Weights of a small contrastive image-text model: 6500 steps.
Rows from block 5 of the image encoder of a small contrastive image-text model, named by matrix and row number. Rows with one number belong to one channel. Each number is 50 + 15 x the weight over its row's rms, rounded and kept within 0 to 99. All counts start at 0. After the name is the row's rms in percent of the matrix's.
After each channel's rows are labels from the 100 images, of 14976, where the channel reaches its highest value: "peak on" is the class under the peak. Only what is clearly more common there than usual is listed. The data: simulated stained blood smears. In brackets: how many of the 100, against the usual share in percent.
# convs1: 3x3 conv (encoder.blocks.5.convs.1.weight, 144x144x3x3, standardized in use, each kernel summed), inputs 0-71
# convs2: expand pointwise conv (encoder.blocks.5.convs.2.weight, 576x144x1x1, standardized in use, transposed), outputs 0-63

convs1.36 106:33 30 57 43 38 41 55 56 60 48 70 46 33 20 56 52 66 47 35 70 35 40 25 54 50 52 62 16 70 49 39 48 54 49 33 55 68 51 66 48 55 38 74 81 74 71 58 67 65 69 56 60 46 53 19 54 49 69 53 11 35 68 50 26 45 49 46 44 75 38 50 58
convs2.36 085:46 62 20 42 50 51 39 41 48 48 51 33 27 34 54 42 58 41 51 32 78 52 54 60 00 51 42 37 34 63 28 70 72 52 52 52 36 39 42 39 45 67 65 38 43 46 44 29 41 49 76 35 41 37 43 54 44 41 41 37 35 49 43 21
peak on: large cell (93 vs 10.3)

convs1.85 093:39 60 52 34 58 57 57 40 42 71 26 51 44 53 74 53 52 37 25 59 58 34 56 40 43 21 00 42 44 72 58 24 51 49 53 37 47 56 42 29 56 49 58 43 26 48 42 32 34 68 63 49 61 62 49 58 85 25 48 65 69 52 98 59 45 57 47 67 76 75 57 55
convs2.85 105:63 64 37 44 82 45 46 39 51 60 41 69 53 56 69 38 43 61 49 59 81 35 48 67 68 49 42 57 71 35 41 54 43 53 50 82 65 42 66 61 54 77 58 70 46 46 43 51 48 74 78 54 36 43 59 48 63 44 51 45 36 52 68 54
peak on: large cell (78 vs 10.3)

convs1.60 083:18 46 30 55 50 62 53 44 46 71 49 61 48 51 40 44 79 57 35 60 70 56 73 60 49 37 44 27 45 57 54 19 50 40 97 37 71 76 53 60 76 63 50 37 54 48 67 66 44 27 54 43 67 35 51 05 51 19 33 58 44 69 47 52 28 32 55 70 54 69 43 39
convs2.60 163:55 60 30 35 65 56 46 27 43 64 67 63 57 42 65 33 42 38 52 38 84 41 52 62 52 48 47 46 49 47 27 69 57 48 50 70 33 32 37 49 40 75 52 33 57 43 37 43 27 67 74 40 47 46 45 46 44 37 56 49 43 38 47 28
peak on: nucleus (66 vs 3.8); large cell (34 vs 10.3)

convs1.67 083:80 77 67 66 57 66 50 42 52 51 45 54 31 40 40 55 66 54 45 16 38 38 49 47 36 19 29 58 41 56 59 68 60 51 45 43 70 38 11 17 44 66 99 51 41 44 63 52 65 56 54 55 64 69 61 39 38 77 81 74 45 27 41 69 77 63 43 31 46 50 58 41
convs2.67 079:51 71 43 59 31 76 53 33 32 63 28 60 34 21 41 51 76 38 32 56 82 26 50 50 56 57 46 47 35 64 56 80 65 53 46 36 25 15 36 56 41 75 40 37 64 38 60 43 33 68 63 37 51 62 41 28 60 28 41 41 30 74 49 53
peak on: large cell (60 vs 10.3)

convs1.15 081:29 29 35 36 58 62 31 50 75 51 49 69 59 42 59 56 50 55 54 52 49 57 51 61 44 52 33 66 48 32 63 02 44 63 39 61 58 55 42 56 37 48 52 58 49 69 72 53 22 59 65 81 69 53 28 79 45 32 61 38 40 59 52 73 94 46 58 93 48 30 51 42
convs2.15 118:47 60 62 62 21 45 46 48 39 58 41 58 52 48 58 66 59 54 51 47 71 48 53 50 42 44 50 57 44 49 49 58 34 47 46 28 47 55 51 43 48 69 53 42 38 49 61 18 61 64 75 49 40 57 43 22 58 61 28 34 54 63 31 74
peak on: large cell (73 vs 10.3)

convs1.81 094:43 28 68 44 40 52 42 43 29 52 56 44 64 49 66 37 58 61 34 28 47 39 29 55 55 34 06 31 50 44 40 46 45 39 66 70 42 46 66 52 51 59 55 55 60 52 48 53 54 62 28 43 48 53 46 57 56 70 45 54 72 42 40 62 54 69 24 49 68 48 43 55
convs2.81 079:49 58 60 75 39 83 50 45 58 69 88 42 57 80 78 67 59 72 55 43 84 47 77 61 64 50 68 69 61 48 86 88 55 55 70 54 58 67 60 59 40 78 46 69 56 58 54 56 47 66 58 55 48 39 56 56 85 54 70 61 62 55 58 35
peak on: large cell (49 vs 10.3)

convs1.21 079:96 99 61 56 52 65 59 51 57 35 65 49 58 46 47 34 69 54 61 52 48 55 47 61 32 53 59 68 59 52 19 47 67 66 35 57 40 85 48 33 39 54 27 74 58 65 46 58 62 49 35 54 48 44 79 36 41 53 47 27 30 59 45 30 58 32 30 38 49 44 36 45
convs2.21 109:55 53 45 34 42 61 47 48 49 60 60 49 65 51 79 45 59 34 41 49 77 47 54 81 51 58 54 83 57 59 43 62 27 59 63 43 60 57 66 59 56 81 64 56 54 50 44 38 49 79 83 47 51 40 59 36 69 34 29 46 54 73 44 57
peak on: large cell (82 vs 10.3)

convs1.112 086:41 60 36 51 50 66 45 60 52 46 40 55 52 75 62 22 59 40 68 17 49 38 50 56 60 34 29 43 28 61 67 64 54 44 62 56 66 60 42 45 68 55 61 48 31 59 46 56 68 55 57 52 54 26 34 53 57 52 23 62 58 53 92 62 30 65 65 49 31 24 25 51
convs2.112 075:47 50 53 49 35 64 46 68 29 77 67 70 72 50 32 44 47 42 58 47 78 30 41 62 72 37 54 61 53 35 73 73 42 52 42 37 34 55 38 45 47 84 62 47 62 62 56 54 68 82 87 71 51 82 42 27 44 58 55 55 53 72 41 37
peak on: large cell (83 vs 10.3)

convs1.74 079:46 41 51 31 59 59 43 53 51 56 49 58 20 56 57 54 49 47 36 71 35 57 61 60 38 63 71 45 66 66 38 31 32 44 45 40 47 46 55 56 47 66 61 68 61 67 54 68 46 76 76 60 67 37 37 71 37 34 65 22 73 48 61 22 56 51 36 44 82 59 49 61
convs2.74 077:47 60 55 44 33 52 34 65 56 48 86 70 62 68 49 50 39 50 51 54 62 49 39 43 62 66 47 63 62 69 58 45 80 52 58 35 45 38 49 58 76 64 57 60 62 41 40 42 38 67 75 57 65 65 47 28 41 70 48 59 63 68 45 38
peak on: nucleus (58 vs 3.8); large cell (42 vs 10.3)